config.yaml
model: "image embedding model"
train_examples: 101725
targets: ["generator"]
inner_norm: false
drop_path: 0.15
patch_size: [8, 8]
width: 256
lr: 0.0027
shampoo_beta: 0.95
precondition_frequency: 10
max_precond_dim: 1024
adamw_lr_other_params: 0.0012
cautious_weight_decay: true
final_lr_fraction: 0
Rows from block 3, named by matrix and row number. Rows with one number belong to one neuron. Each number is 128 + 32 x the weight over its row's rms, rounded and kept within 0 to 255. All counts start at 0. Numbers have three digits each. After the name is the row's rms in percent of the matrix's.
# fc1: MLP up (model.blocks.3.mlp.fc1.weight, 512x256), inputs 128-255
# fc2: MLP down (model.blocks.3.mlp.fc2.weight, 256x512, transposed), outputs 128-255
fc1.19 103:153155084151088079192154138124141175131159092122083088102110079138122177114168052113123139115125103121164129155149155109153165117109214096130214119115114088162163142062067130135080167166093205095121128111117090083130157124070193110128135095112114125105101111109043132164196107148148170103081106145107107057111160118135079155064140109127152122154127138115112101146103125155182157157183
fc2.19 108:064181136092147111196113162099068116178126139176152126183175110163138128096117111085170130224134228109191153155140147152152143138106135134209081095144149075045119174132101152148135086071124127141131144168175144133119160118138193099145103134095130146093110203120159157137137117149125142148091140112142099093145101126130104172069139131080095103097151091145136150127079100138129161149094
fc1.20 096:158158124177135155151145111128129129040169180133161160145122083141103119090039174154090112127024105089160132116069181148099114089112131112175210148133099081127152150200087103104149166088191124108173090148076209086101167117125139124207133154091118134148104095182103125137129161151120137164134084164087108138134159123195118128133079114153130129119144108101158116091126156116167108107120
fc2.20 097:153135147117177192076163106143146143083146083122151100095099137154132109191072102169179176107106085125158161144130071194094128142078138184119173165082105186152159136126153138176110130135138130083103108130118142093134132149114102196130143185132100164155146124133123145102148155148093091106114152108101088168109110113039122117059131130193171138090167161142059136145161131155132161123115
fc1.22 110:105148109135110090084107101138182130154117151169103135153100136127120109125141163121160096139081107145147112158145147118162106103135075124134140096083165146156116168185152108132171053162104092196083065061199077157160105087156177147153144079108170116140216093068088109110095132143175166109075125077098192066135181058121179085156079107101139148037138099151135106134101118041102094134097
fc2.22 109:150165121106141119131193098115156119108126182182141092103136109156119147195094132103166135129115115113077159158088084120115116075124139127103140123213111173129133169194139071095153172048108105168133140177081157161098196108140118118128085098147147098118114145120120082130100130141237116096105138172110130130133145087117203128130093151095144145125112137134191129137103141121111137171094
fc1.23 093:101159111157116195147138113128114154155214121132104170158181127123164111099088165091093129157113081165115114105141134120135126160126162134184162144151132124132144175087106131138113113093140110118090123076132107137135159139132099078088093106142135134112147111146131099165126126138092075157104130095040111078133091163143082129143103148098119143062141082119145131178090170132138095111111
fc2.23 094:105160166128104083119119085167107099093078145185128103094122138137103170103177135165106091149097148075143150147090126120061168144090090147122085143143082141086161110167120134106131123114168136174112151128143154088155112138162148131123124160149109064073114151114140102150173152064167213151174076159127181181140176107153117089069105095089117067133140087124135082126113101115122191113070
fc1.24 098:115170103063176150096127120119147135150093160143082106105106114180124147127153120112152107139070118162155164104186152112148041127100149105094090135125100106143118172137083130161054134121091131179161163173141120158110158091179084174104115077102071118076124160112218114150148121081158184147120142101085063115120059067168062095077068167131136153131123151048103153147115106144114118179058
fc2.24 102:084172114123143084164120119116056131145126110135145133163118132165107109138100144200127149174128152109139049145101101114163109126151155109129139097186127190167098125101110125053124079142156121140155130086093097120179159117192142146127121093123103102150101094106137102080136114154145174006145176102119187127106040094120112111096152108156117081149066142131099194145145077122139064121175
fc1.25 098:155124107168072127138105134169154141144144116120145088105104109105095153115135117137078115065131165098188172167094129128137124103104098151113122136123132103145102143145192164123152145138114111128135181167213110112102080128146164104099069142155139178163145132183106182138145180145124108104135143120177078105150141102118050106149132133087159066104101170143175149120079091147147127111117
fc2.25 098:134118147104163107123121145144139109113083062120184095145157142142152165121131161134154113107119090128165184131137123095132056147094109133102141079220174157143111112126146066125146138120078121124196040084178179161108104150140181091142145083117138130094164132175068101096094157107174129154116168113113131131174082104132128121110103153146135171142096151150118161118129141096181093136106
fc1.26 106:134121104115077072066124121177177125079103177150105070118123131125148171113120138149132155101112139168117120114089195147186096084167102160078133145086152144145098142088129170135126142149142177098169138156141136096087132116107121150140151093157125126158141100109057150171163146107102133096124056122140146096088077146130136056112114174117111092167122145145180076092077201181153071129126
fc2.26 103:186147078113165134130109129104198104115138109150125147168138116134091153179157078080122043153150104103091116130162120183091120153160190102178167135144185109101101157141202080085123109160152152081130052170134118184146078127126118086134127171097154180111161140154125112115133169195116150131104170158117122090139151154134120171143122198129138107170170112139097118132109127098085156140110
fc1.27 109:074133123106119100118118173089199144117170135162097162079118148083134167110164145150051093177136113143080126064125145174112076160094147148106163143152114110135144092127091161062078151128139175081162166132103082076106138092047105090151155031143201128119101133121131163159196085122118136115092186087144102154150146096085106197255132133129185098174126093112141125120085153162120084087159
fc2.27 115:125079141150180178106138155110170131067089192189128164157105140140109205106148185058111120142072123140094087110113136180075114080112081079124090176092102123141153145121124108132120124171103165086136118129107113109054166196131100120146114078186134106134166148122126152135130140127188146130142188135151116143128080096166143203106175119139073167115121117124081128129144115167112161135126
fc1.29 095:141136101093173213150030162137117193129151110155146156168151070115071109132095108130109131141098136077081190091106135121115161111134106144145066133159086112110137121118151105101118129102054133119158136109121144161108145134143129076116111137113145102166163156149094105133129102089172102107160166135118137122171130133177089102160096118109076155116104150097051096112134177185139089136115
fc2.29 093:127124110113086141152179137104129073156134087153082086117112148122116117102146077110146120059183072100166104197130120089096139159145155121157134128133154123126068143136106137090114165089221153067092101179160115138094086167131102138157096108180150135135055090115134096160178103078130191110123135132107155159069099112121149148104149092175110130174135123159164124115143163097162060163147
fc1.30 099:107144092181159129110106162086080127101152110173096129185130108094123116180100132139144097090140115150133101130122173126093069113123116125151108147145108168198135096145171118133172112187105148101167178106175102134071125118065216156148106094122192109078111127123133126144105182199143105121177160140152076065107105173054073088143084111135123136104110163119130126146096105145133161116101
fc2.30 101:105150117129041071110143183140104066146087149103065151112141132155094060115131193153090122142109156134133115154159147100151114070065158109178115095169159159125122122213134087123175133090110106078122147074182169085128116217108137105137144119161122091109158111135122089140103087091101138166090129157120111092054170112152111109072159099136120168155105113084152157144121113117092129109146
fc1.31 107:112170154156134117139144117107081184145169125062070082143153110127125148125097163161147082180086171158140109123130161149179103108135131120114151081159091117116156063132122194132174139153124075147097149194126155128109117108110126102116121106149137124156209132103139128144196115121120170105151152103092149118125178099069139115141129080122111143115164119150152148152095108158109097110145
fc2.31 110:135135173088131100136125142132148193102150087106212153173112079155124153069143111154106108087162124185155149120127134096124064114073180078068126134178127139207122141124129155165124133134133101107175172119149080107097104099074134164071175101139125122143140090135136137134152096101084154083129123094086130069158163146127141159158109125132133127130109074142176101118131108084094126209146
fc1.32 093:129115132154102173189163114179140124097146134133059149171137156121132159120123119108119135178123060147143102159141121159149100118171197106049060128138101098146162122137132132070115124172106127139134109129183131095147151155073143112161144141107101132164105126163106113110116159099066058145072116135201110073091114163187112120192127159119178123050158102106108064094128138115160107137120
fc2.32 097:141147117133057066130157064140105142111109124133128120155146115110139082120166119206135056135177127076141114159167131144049084144098124142147141106138200143111153129156114097132156101151145101134104143142170147143136098138150143123075102214104143164119101114108154061140140066097138121111091050135090119113122116082109122131106133143114126121129120154156099087111101085118135103125177
fc1.33 097:154150172112120120149134127141120166177091145104125195127149083119124096168117128150092145222201164159077072031131151118101124172134124103075130162123122080071125140163103067139140107199180182063139104156088114168154146154104181156144110142103142122141122141118113094170159144067147137084120201099077128145209129143124177105096157108067127144084161056123089156149123203157112097124157
fc2.33 096:105151136147101111114122063124165097063151117158151144095126143171191108184175114191136083130172163130100120204134100075100114164148053166176117110116145132121084143131095126114119101094157071118127096094075136141189133116160179067110110152090114100162101087139076097066120176107140099085115142144157106141159158107156158145171121138111160148088119120130139113072130140123115144140133
fc1.34 106:155143147106125086134055121112130137097074174114120157145084156127094184182157185131147174171107177128103118104079118160066105074141083154142150159118067107129187117143175159117100095102103151097087127183141179139101081131086161115114149184164166131154132127130110117154122101082073108089080154136135080102081178164169133193127085106132127108177130149159149133139129126160088165156154
fc2.34 106:137177105140140143100102168116144059141133151114124166122135107162118119133149131109151153155101121128090077062140153191159192173129132163074073054138152154119130075137061119162117128083102198123073151121127127134135098195171099182128059154172123098094113118116113162115115103099188131149159131132157083142081170094147141126069090106089087110143126122098115096129132139093129151097124
fc1.35 100:101098111148105104168136165157095117169136130140099139112103142127168120087090155073117145144112146125112157096137095133161110180151083153115100110116125121154147144121164151171140142152171146141134120111057140138114161104213191132123147130142092116151127141121136102108094080161141131195103168144077113129114140075148132090184114175101104178104097116104152087091074127108104153128098
fc2.35 100:085092140172137052166152140184161153180136139091093137101179130132118151123114121145200186100122112105134151122099103128139106163169146074129123130106121146077150090136132099135079204089137108092102108114105161116117154125082075071102202121098172083106107132061135143191141128090126131139108143119143092150141121153155165125156147203125092103074158144175126174136069145141109070108100
fc1.36 099:118152125155094124115134127116076096090126108085067089130124140147092104122088143132103141153062172102119091183153170126120097111176220150123084097116128132148107135158119133149151108114154049114158171111118135165153129146116084113178142085122090175125139144146097127124107143068124146156147091159111124120098139092138124096083152128144156051148115172127140122163105137159170118132160
fc2.36 100:103111116133152132129111078212167133070089128108131135069119094091188122186166136159099101123131090122150064178139136103083067133089121183097150088176126164084125134125135143130121131166164092156080162148137093134050095056095124124119124104178117142146108107139130067080172167128111100187127114150129165104094138153074114143182144087154088140149136162178125124143123111175132154063159
fc1.37 098:131156126102130105158150050123080110118103100159130134160107147184142105127164119167162093136095123126123131090149100102109088112139114111120107164135079124127146105109093136150096084145128154152183043119110191110047175087152121174106201097126142125198096074107092054133104092153116098134103156140087106134035071138100133154138134089130224135149087086113099116092131141147165097111106
fc2.37 095:136073114137146086134145123090112147107128172118122101152119089147153130131215098102128115097101105118126114144106094090085192097194143119102114175104117145075193117126128114131151129132077159075097149128131132158066147147131163129112171113089171138118099039063182155175144123083111095160150111176153205118093134170105112100156025177115109129180131104107178144134174162117083127116096
fc1.38 090:040199094189093142163121167078113095162150086144128130092100137111143124144225090126099142153159156147141101145147162163081151188130125146091139083198164121149117175070171156126109150111115038130125139158141152135149106086089193125106145172116148144138167091118103142179189133121138234116170145107195120156128083141138190161138087120165161079182157139120125175109090143120141132144148
fc2.38 095:165152158117095087126155111189141127125183140157142125158169117135080148131081135118135154119178131120128132159099126142183149137114081133147119177120132097120171092178143105069143080171155071041168083124147161118153134137146182105119118151143090128174126151086154093141145088138137089092122116119108106137172146121140106099054168120100095101090148149053131081099130109163117142122025
fc1.39 101:133146150152094182113162121105132100104146162119175163099105116103130142127134121092051141084093165139143095112090196080102105172160106166078136108126167132124151148125121114092110136154107162124119155077124125052112099170192160147075094071150143144090125103090149175118098115084163095127165169100204130141107135141118097029104116133099224121089077159118119115089145155043090134150147
fc2.39 102:162149091121107141107130129118150140098090183193154200103143064116107101149148086104148142124150178159111104150069092163100148119172094147102123117105122120113106134139165163139084158137176148071121123107105127141151125132143083141092153125095148149114125130128165136154120109118150152140198138134106147102079115142104067138093164136108068080135110100153138165104147153153088137081154
fc1.40 101:192131173158097141127123080135084096161113124167158155133177140146175108057131132139064089145117077134129065092115166063140101166145137175147139110080117100168106175144051120078161197142111108144162145121102158177113147150119149197147160082155120093150132176153117181108062124157165118148150136134128112150127109084122123177140071116110147113110010169103139098171108140108151126122126
fc2.40 101:104122172147125156175112097120130137116083092105152138119133086142178112154165121153127086137078103173097126160154071123127116158146115094166114189099061150135131151090124115138094194152109124132157203124095172162120165086160173120142166168112087095157050055056142175167137197057075094091105106161134126107143162139095169113143140167130140109143086150151083102150114132110155140154124
fc1.41 100:130140121201092106146114088122130152150151203117141113099172128161087137123118175141091157199125115128172124127119149134098157136129169088135099152146104146100133091171138110117098139087098096078171187111170154146066152149149011114099094121145164109075107092127120133128142113094086159099146177156133118117133133123088117093168065125114095107091147103136132099158077150124157130098210
fc2.41 105:118143156104131074140114129088161106112097119181159119114090125089144189156102225165077133045119112135069163173085108126072142180117175165149103100124117114114183107183177112083144112127115113104111114101123160130069130093072138086138106109117081107113092194129163119116174131066159125108143143172185129151115096106165164104122156129125116128133135124138123117153147124133135130102101
fc1.42 098:093112109147188146077102132114051113171145129145091113118229115139102147116165122121186097138086138064126132069110217078103114162118070142098145139039065126152186122127152125164157131125126084111119175180134134151173172106088150144151151122097112121110143173151139141120138117071126102169164133121109076133149064147127120111127067069152147117165149109111178125120125085120115104137091
fc2.42 095:120079143199092129102133122144113085137159076067088134133104150144101144106153081147166152104153171146131101125118177118143119134102159078080126145082124124147092104123172089108123137133153073100113093133124146133105096126133150120101166131095083076134158110154084176106163141134067113155159105102148174092149109107136164125137141102141102095101112176182095127106183101094167150161083
fc1.43 105:102113109127093146111102116135154105080076179107067136078144092064097075131149182136139120130119153103075095139147102072090152112080147183171059106129145179093144082152162118134104127119125185134182108163138058155153169188178181165097128135112113116137114164161190122155136122141164207149144149107114097125113161070132121130167083110043096115145125118123114104106127084114124143175128
fc2.43 096:169143098133115112076126160126155153084173144147141146181067109201162124136097115170104081118120117092095115092171118113120180107125134133056153125138153169156159127171151095145180175129143169125141186166190102048132159125106103112111113097146114122073064119112110100145142157159106077065098102098141158111122091128097124128112178111115139148142103174126130085140098095130136087180147
fc1.44 092:158118149120145110161144156122112173136086167061112138171115117092067143161126129149063125147118146131115158110164116106121120086109121127131153131117133099102097161142170105092138111117155142086102130108113108115060082086119159071098129154112079092174154102148133129102149155207109045114127143074124092136152120172110132060125123074169219089117071125109131184074111193111093153071134
fc2.44 093:147089126124138133110166134139113094108126176114118164173117066159114143117125078125085135124167144097138174116224141084097143132129169078147150173122202158120123173085165138106099125096129110181082087095129099064125071131088135133143126086156115065169163114159128128147196125141115164096151073109159134083192158117141096101137138135183152121126095122075202191153117128129124175112071
fc1.47 095:123125146158182158138100153113179115134080157091119129098101156192145153111137143156148118148165101134129121142122109085101149079125151099125117126107149155124083121116140079141060138069171085110149124092122092116079164115091137158101130134111125140119124137113122130135136115072114150084079083120142140087151113122174072156091113172108133039174145113145067115075108109160138122126079
fc2.47 100:091106102144151121150110134044111112177192108142103126101152136119169140131108099154144134117142172157145138072143128091147116093109128090188149135158179103098172093143149175134128075084226179157154094128096083121128107130141081112140165168114136051119166143097160181130130121116120154146091167161107147139128101058081144196141094129103082155186144072166148115109172194152220138129168
fc1.48 092:131218076139139134181102149089130151116123152138149114135098129095075137161145115164078120095136057146115119104131110139143081090155115184116110169115108138110134131177142105091154103117157104109172146108108136132149077119125113124154090133161111160099059154060150213118064146169152109077058137116175143113129121119148141097121106167116163088121134147151102127119061085118061096179116
fc2.48 091:093089102158140131158150143110096142083132073123120114140098194145105130171109104112131117132136111101193118139148176087073142152104119119138067176209163189120121107146095133133132121092175070148104218141109094105095181153168110174065160078126145108104140111089113091135143144119173122089133103128148141123120119157152101137113147086165141120100151137086105082105127099209133137118179
fc1.49 101:127103096130105180112158098149144123141108193104134128080158157089176128146170105131122032173107086076117046131086206113150130100118132174134074098151174119105137181152102164110170114112108116186151138123104185190098123114141174139095137060126150112146229066146120126123092123132168059109108106110171175167121124158109145147129093112167126106104173114187116163147139118153092111085119
fc2.49 108:165123095153136145101137099132094150114138163137130155156147143110120125100079127109095116095166115207186101110094106119182110132140157082118106075091108150105131109169088190063187122143135125097034146130089111182130167066138102144062132120132152136182132122076091120119063122080159087101166109137134146151125141144119138105065105142073119181192151141144107147145107104080152075175150
fc1.50 105:166125164192169099133092103096161090133097112080070057091143106143150172087118123191122134129205178112178137147128173184070120101163129073167096144138173116171098097153100144119150135151103111133112124133161154135095155074146141138083168123162141132127147156045118158102114167076090132077144086114109135142063069079197128087142123129172109132156159100144141095127094109191087141084148
fc2.50 106:124078165165135090105189156140071118169199176096162107128136188117108117161117081143124090127093119181141091087113093119137105161167149099115136139123206111112106200118167089075156074181199160138152115150149104167140153128157137107092151138086126068121135167142118130103163104124111129152099184121099118133083159096073064147151165112113146163183129107157101130067142113074151106155125
fc1.51 103:048121142152188120169164094104145175094068132121142151128129077128100090098112111127126189075145161082083152134176148118141178186121140138180145102130140083140087099142137087089137153116078123123125189146144162107142117099132183158080096160132132123099139082155154141156172131173086127154130097145192072097087141163156084109125090153085098183207120114144111124114147167151150137105135
fc2.51 105:157168126132060099133141141178146060156069150056118151066114133132096168130116159164095140148125086123082144135183094111161153141156183065117226177102133137123049136122115135080176148138105129109121115105136140115104171100081181102169110084144060127094141126157151133151126136186158129111095087114146165200075147126070097108115125118146133111103060108046178139086112075118169133121119
fc1.52 103:082152140144151129096141173112154154133129104144138189148132119117059088167154147119099083147093105068188073108129160156089173154171108123080127128118131059141136126124129097092177138131164019117163042183149161097143080087184133120143098162077201088071135096141133198068132086142083106097219146100132071117135090126114094165134150084134123083180128108179105127124122097105104113114085
fc2.52 110:134133129146133101175115125108094099135166142138078129148134116218191130121113122099205093105150130121165130156187160118150107143167133145100148113131112059146140178113103108115082128157170153143146120152122159108130156126103136152124177084130221115146153089118087088105157116126125087097115121103185134157065094130123095085090171166082108139031169093180080122176082106153122144129131
fc1.53 099:016137139077131126087132139082104156103151163164080139133053096136111122153131094147082138140113096079123139135101142106143136121108178126134114099120122134130053137155167148189128108109110126121149128151135109200097139122139163104133126185070119145172163092107136145135179098127081129085136106183110201065172121106107105119215143109152105074155155166170138102110095123122102096101153
fc2.53 103:175160169155118153184118080066098153130129154120114175149149246153116122132099162095142103112141104115112078122141112171176135135083159126085127136150146088132134132090117124136097126095104146120106155141070132188111060100141097121121080075087135140123148088097160167081109145122118126154114129117061127112118139164086137125127156132177169100107122176139107141152128169158153185190127
fc1.54 093:116139105111142152131160174119157127114077106131117153162093124149114076155126125165181104151135122133115191084139141124048102129079119129122146090103123091143152183095133102141103107143092144058133113123073165076159146093111146132079130168158076119095107094171188100118157087156132162134096164099107134121107149160155096135086134156143089147073123093097095121095114099171026090145115
fc2.54 094:129162194163056158173116075183163106117193103137150140137128147159111154130092186160201148109156093115102161105158143089100187156109159120137150131085150150117088132179101051096114144155060125105119108138127097122119233100085157107132128071103153133178164137128108141118166168108118085095108100139122141108130125145127128130103121123192142076139134166103139115184152111148093130105127
fc1.55 096:117146145175126119171121066095143092125075113126061118086116156163107124152119124124133138108117137120149157136110114171144172058064123085159043087085096139086134135095150141149123215097122135178102109107081147073145101133144074123130177119094098193116081047171100091147119210135064102124075084109121214121116108121130113147094146142115111085129135168100125143088102152195116099123162
fc2.55 097:174122132123149165106154149087162171092126147132168181053172069159131100167144100124104072104165132163060127192160142106102156105172108118147113153118223106150133127099130136159143182198128133138097119146187118129122094117106094090153097102175159123092162132141115129158101131090144191134111162134108151118056090166124121083184149104162105133208143143159128128157098136143100120159132
fc1.56 085:147091081154132191137176101107123097104086153202137122049084137147127092108080131107115121116130098132108155160106135130166128097224168101121102182137122105110126159106127124120067125158211142119057180144100138123113125128158124198136118128051105091174157085150141117159102093126099101073121135136134147129126128186079127083102140099064131132137090137140147118117084150158157107086157
fc2.56 082:108163157122168031134078105099122183096150165106109144148232081142122137113126065156142190101146080155168138132132118101103098172108142162122072118088149128128127076141163087196156104100096165109096077119155117081135150161095117130115140123159153130110157121163081118126130164167168114179142133117176165102153176168118158104122094119167118117126119127098107111129170155095093112179083
fc1.57 109:077232100122154137086162097106133129183060087081116146140141194092082183144173143106080109133092163110136131124145161087113155102111082111120194125116133141158127125127168171099121149107129149142125156138097147103121162135155132102009174136145180171130144120099083080147158193092131177165123119089141090084123111099113145096144172138113107164097116174134119066124132114115147082129073
fc2.57 109:096120120173099116091128095111086154231122158143151114175087127149190163136115106099133110116100142180127113127179109084112168170119136151119163148132144125105173113151100144070095148184116107122109085106098146099164169120087113146117189254133162148162156132090052134151100181118107165095124113102152127132134173141106131135112190065130108095202112172169076129102156120109128110076117
fc1.58 101:094182115077138135163136094157119124139100100086137115084127083132073090125204095119112155093121189095175120157157146199073168093082183144081129127108115137125175191134123127171151059165093161152136134119108136116165145112104154114084128115183188116106150114152162169060116133132104119131088131115166144103114148114174111173109150148117143085187152113127108144097152088109099122169119
fc2.58 100:169041116149114110131054175142112055124093131084090092134147155105136131121071172171174110070138129182093173113138226166141128112106092121137134121133096165126112127149055143127158142140057160139138129102132155144150127125115195118091166102146127124131073141148076116099074102113133165035122152088136130126191185152142145056166062198111129106144151122129174093122150110158201160088164
fc1.59 095:121085094128175126153068151119151103082126151110160126069093089132179175144145057127129130176109099135165123082154137172118170107181136096134128205129134101138162125169131175110100099129070125137144186136146143132114135123092134116085146134119148117130101149095127168126166186118105159136121131119188096140148133126080080167200147141099129150159094123151068102113158097103153080154169
fc2.59 095:124124099136112188134137157161110106061084109165165171168182162115086141106169137116112167120165086123178090122124150170152125147131128153104153133116123230122168161124139088076137194093158152120103134158122121162124129112117162134101112138174138153102085107109164106087117061137083124129100119127069143122093144206075119081108167125178149162106099167146094145082086126131057178141046
fc1.60 089:107067113137156135113195108180121127158143140183130126177125128120074125143101126169094104094126103154152106016079074163122104116089118171149106144113129104134113164103125141134119160138113178116131168144106109120099144128151140158106127059126171139151129105147106159079137132145155081148176217174135077110145102106078152093125129154133225118104102113049130098093114175149116102108149
fc2.60 091:163139116196118134112087089123150156131031117122107082091144118168108138142108137101167114109078123212131107132081061153143052136216118105122111193104105145096112101065125137172135184088067166128123122116139100096145142149161093153120141144055125073153104103144127137149110132134162114120163169150078126119154131172129073129137118098056093146130136084165121073201106154105175139111096
fc1.61 096:157133127130140077058106145099137107141120156175083118177149167168196136103128153059163112148125173096105107139169194136117112098092143185084086093131135160110143128161158100200108070142167170146113150117134166134154132077185104108102166154033052146129138152152115114118114137083101143180147104121086063123103122101201158089116106157085142115140143128137112160139090078167126137114074
fc2.61 094:134164152152134136138163217121138109095079191114145140122132128138159149140084168143085183090111151142085124147161110115119116133100097128130124044112091150129129156121163215099124092115074110102063103117130081126149152149097190064186138151175143109132079116131115110072130078167185083124143098131112162101147137178137167137107144108130112170172151173128174133149128112107146111119085
fc1.62 108:128158113201151153096155130122165099130142057202106157159112149125124196034162164092126142121079139080147111117144140103080103135113085169143125120099158121190125174116131168127157134138158114095164133131160147123167117142177132126100132123125085163109121148097101171112154106120087116147150173149088134100106068079149099095140088078151181109081164101116196125108050087132113118107109
fc2.62 109:127167120150141180162155106095143102063079108155166139117108093108135177207152121157114123180204183148161131099097106097065045105135090124126146143138102150157093133101127122097157075126140116143125123121131090155136133169146122162139140150192136166137100149117099128114115108123187122133086150115120157049050092121120107145093130118170094150187133077073165132119196148100156124175144
fc1.63 096:120151108172090107091199147131172138151104049129092148047182151074157109143115062093131114119139113151160145093058165110080158108171157119131097078090159142078078158143130123129094176119107118110155127166141140141113152157146163181187107105151191143152056123242131114144094126128139096130168123142150139143074121124131095132151070096125154128167156162132099167160130162120130091141122
fc2.63 095:101103077099099097164149141186170111107105137140130097165086133111122141074099135121110118139120133132109105108148132094177170148188121185145139106135108161112106095079104105147148102110136110154165153145129133149147146108137134144132114105152094103118203134147117114158123124106148152183166088193126103178164079170074140158117105091143087087158118200095150144173139140173113129137161
fc1.65 098:096140108124159171132143155076086151126121099078197135156141091189145136160164138012173130111084114111096111152134181133141117191095166117113129108139083114136138071103176154120170076147116156117136179092130147111126137121162129108192108121068126116117106143082144138113194124119139160127095134139150187149154154148112176197161107110113146113158107117104096120153184129153054106068178
fc2.65 096:117145134189148085120158117154120110112149191120069091156128142099058139140130124116237115159079180115097162121124060118173158116160188129112119141160129172167110127126144135140176079104132127097048128129073110107099086180093111079176146142109141116144161128157178083075119105136125097131143145112161144177109155160105101131111129164148147159153042227127132161183156160105119132145086
fc1.66 104:098144104125096087047113082113101155128132106146192083133093171124092135130190105133158211142088235144159097145148147116116131116174155168111139128088190172173088108181142166134125142158136129142143116157086111123127095115175149138134108101168160154122124134159089040125141129139091053105087065151118110107120161073124181124174154087141121109111070102119162161063111108074112123088142
fc2.66 113:096125115099151100111101115168142111070165124141084096131126116105074088092125112076088144096131165138154090124121099171146136123131187179123116065153089155108156186162113119125113126125135122123122110173140101134111156081186129097186170111034120129163069149191122076182107182080106136162100153091136151119094105120131104149153155132110110094132116093018141119112109174080112134130209
fc1.67 095:134168169109144148117156164138138151149130147130091207083173122106104113161087120120082070116159131141112099094130114091125120143121104126097191134090112137113091106196133096088123116097111124125111129096124130083085154135062193109149102118123128116169088221087161133124133136086100120099151140097086117187147091135117099051133148197054236179139127143111106126074105165147155122073115
fc2.67 100:194110117059143135079073140028123160138123167070113134047161135158145123167139127086121165145167088113108125083107132161063080139082114170154108070133143085143103122119092118171095105132131096073092137124128119150133122119138081088126132135113106115141109140200169113183091130136183072164143109090076148139135145104108153093189149185113133136109179161151149113073102158110171141073196
fc1.68 101:129085123136086144084127101074137086099161112029130112170135144077165152075110167161075114156115127198108086136096108030175097126132098156124126090126124142148147141137144115107143177149142117163133229114124142148184141101160050123138075153065150091104177122127116139114111125154109148144095145195060106117126208089116117143131095083125083136092114108134115132148168082173105158101136
fc2.68 096:166139151108148173097148124070108184136187110123114127126171176128135094111124154119135112157099110218128129057108105100092119171134094123141069096174125075086134167155144175110111197110108220144122214060135087063127154142149133079164116101116135078104103171103145162160088173142111122127103151117115093098107169139157108200150131185139143152116152129152139065109135090179160100119116
fc1.69 099:148113128096126147141176126189113105158128162143098126122158035147141157151204129163135160142143154090064110103158128091098142079145112114051136155087088024079102100189097066139102110123110144131150136152114123128096111116124148191134182176102090038174141144056090107128140101185116108131159113093131122132066080070166123142165142174109089138172142129143138086077126138112135117177122
fc2.69 091:169154160140145136143186108108140117117128091105154105144124130131161074088201103203125080133157134155161107149098121137162117168161102077146094149182097156140128097146172147129138110125125124133176116124164174087128171151124139126125140163148171130147120130216095145135132075163108160146205150165130113168133116146215087169146110128095172159214101194139141203129136130088127174129106
fc1.70 087:173156154149150125122097156170088145118101108072148136199107101151095154172111140159139143166140147087156079076197100085124142157090061107140191129092161110093116174124120090104133101191072133134120144087129109166144102139162196161140120106108122071119039154139112098131140169130132137090139147107078077083113164093161135125084105120098147157097062091144120111117108163074112152127128
fc2.70 083:157112118077103088166110104083106106113091130149136116115119075080120151065120157164134080104182145106079118137158109122099172105104150130112102146119126065122131160095202184167121137112175135116122089118091156063141140133138108137109143179094181108115063142089116091136036166139110120099146113095143120134110085083123132120106168127139099108095072097142194171137155113134122105098136
fc1.71 113:145140098139108183100130122086119129156133063134140093117144073155135113131136098096079109136132169146167139143112138127111127129123135153119110115068129045160116108126147107100107163096067134148137101134131152161115076145098114136124171173129115069140059170092128138155134154172083095129039134161120156102146099150137076155176182120113094135184098096143094142164028139166148097096109
fc2.71 110:125110121149082210167142128102166079054113094156065170153156118142141112112133140112141052142128163132189141157086149123168134147120154178143099115122138167150092061173103168179133110092144123161145153094113107108097080090084149144183115096120130136165072140150130097123125058125047148138164166116163125124131155114075166150114105064093128157140131134083178170141116103095076100121126
fc1.72 104:137102134202151170121086132136160122137134178119176137058103161138159149147109140131183152132129149120146143162132146074171186144203185120080115127107203183173142094129136128114090134103157154121128121164156093100158127166093086171096105182136073104163112169131087140123124108152068108126123113106169155154138176140144149163156173141093193117113114140097084043101116152138145082089077
fc2.72 102:150091153159130079152096158097158145095125041114099121133111075165049125152132113160108129092133139177135098065150082143182126165185160098133131119094130107154196098136068155116173093155147176175148049128127173133135109130139094192124182067060074136114146085140119124098080099167135065138179169149154133158130134170129194101127095118080086109110097153124140188077083086112138086142164
fc1.73 102:107152122178145149089135154186121130143089133070094027105132091131113089149161064168137086152132173134080113214132156114057113143106129079068115081140185202132188167144135133147136107108181118103139111131131147082136080135120157199167145083153157150090113088185128090162122141149105129102171099069195195130109100097175147135134113134089054107149125146144179114109095156106149111168063
fc2.73 112:107151100106109086139129131180146140137156121115113151181078201095170124118142075191115155086123157165156152099118072133143076121186124108102139115144104125108139191096190168162172095103055156156078180127076127142129199117087176116106089081118101116183190126094102176073095149126150207132170152132112100111167120129135129082181100162155188056125141131031095121109133070121148099165086
fc1.74 092:128076159115145151132115082096133160124115116113150135134143177185055109107149112093144116153143180087175068098142034112129172156078073131148157095180096090137101117126148124075136140147085141138147099114126096088123144111079158155056114102135136121133128169091116146069166081204158087123120163168143133068145166156106056212091075134090112107118164127187141131111115101110192125121182
fc2.74 094:129132150153146097133175198108138156160143128123099117123163204173148115186139158078150090108103146104082199158140130133062083165116096089117137137073155114125118074105163152143128171135103101099176077143103140189119063088095116159207168114148187134109173185096182173186164125103165152128113131134070106230165075116139125097116083091150147111126163122149156152082145159119165168095061
fc1.75 097:155175165136127155130071120108119056135110113131127175160146154141071111121192137078098050112109081111120139137124146115134141129155097120091183140139146080175155121135127099170168147140156104123092123156091023105125117120124033085098101094098187108079080140121149083138073102115097139145091134111073129090117107148089132102122134154126083126126140103140105111117122133132050079136165
fc2.75 092:145143135121114170166157164149121094173137151137102084151207042147091094153080111233102119102156097061183158127144141061145135139121172090112093125128125096103097136174088148133163100092130159195103091182118145106142165140128125137172149145181192130155167126126126155148120111167130137113120110115159109131185146132155098056151120149105076119086073100131092114170125109168098075067097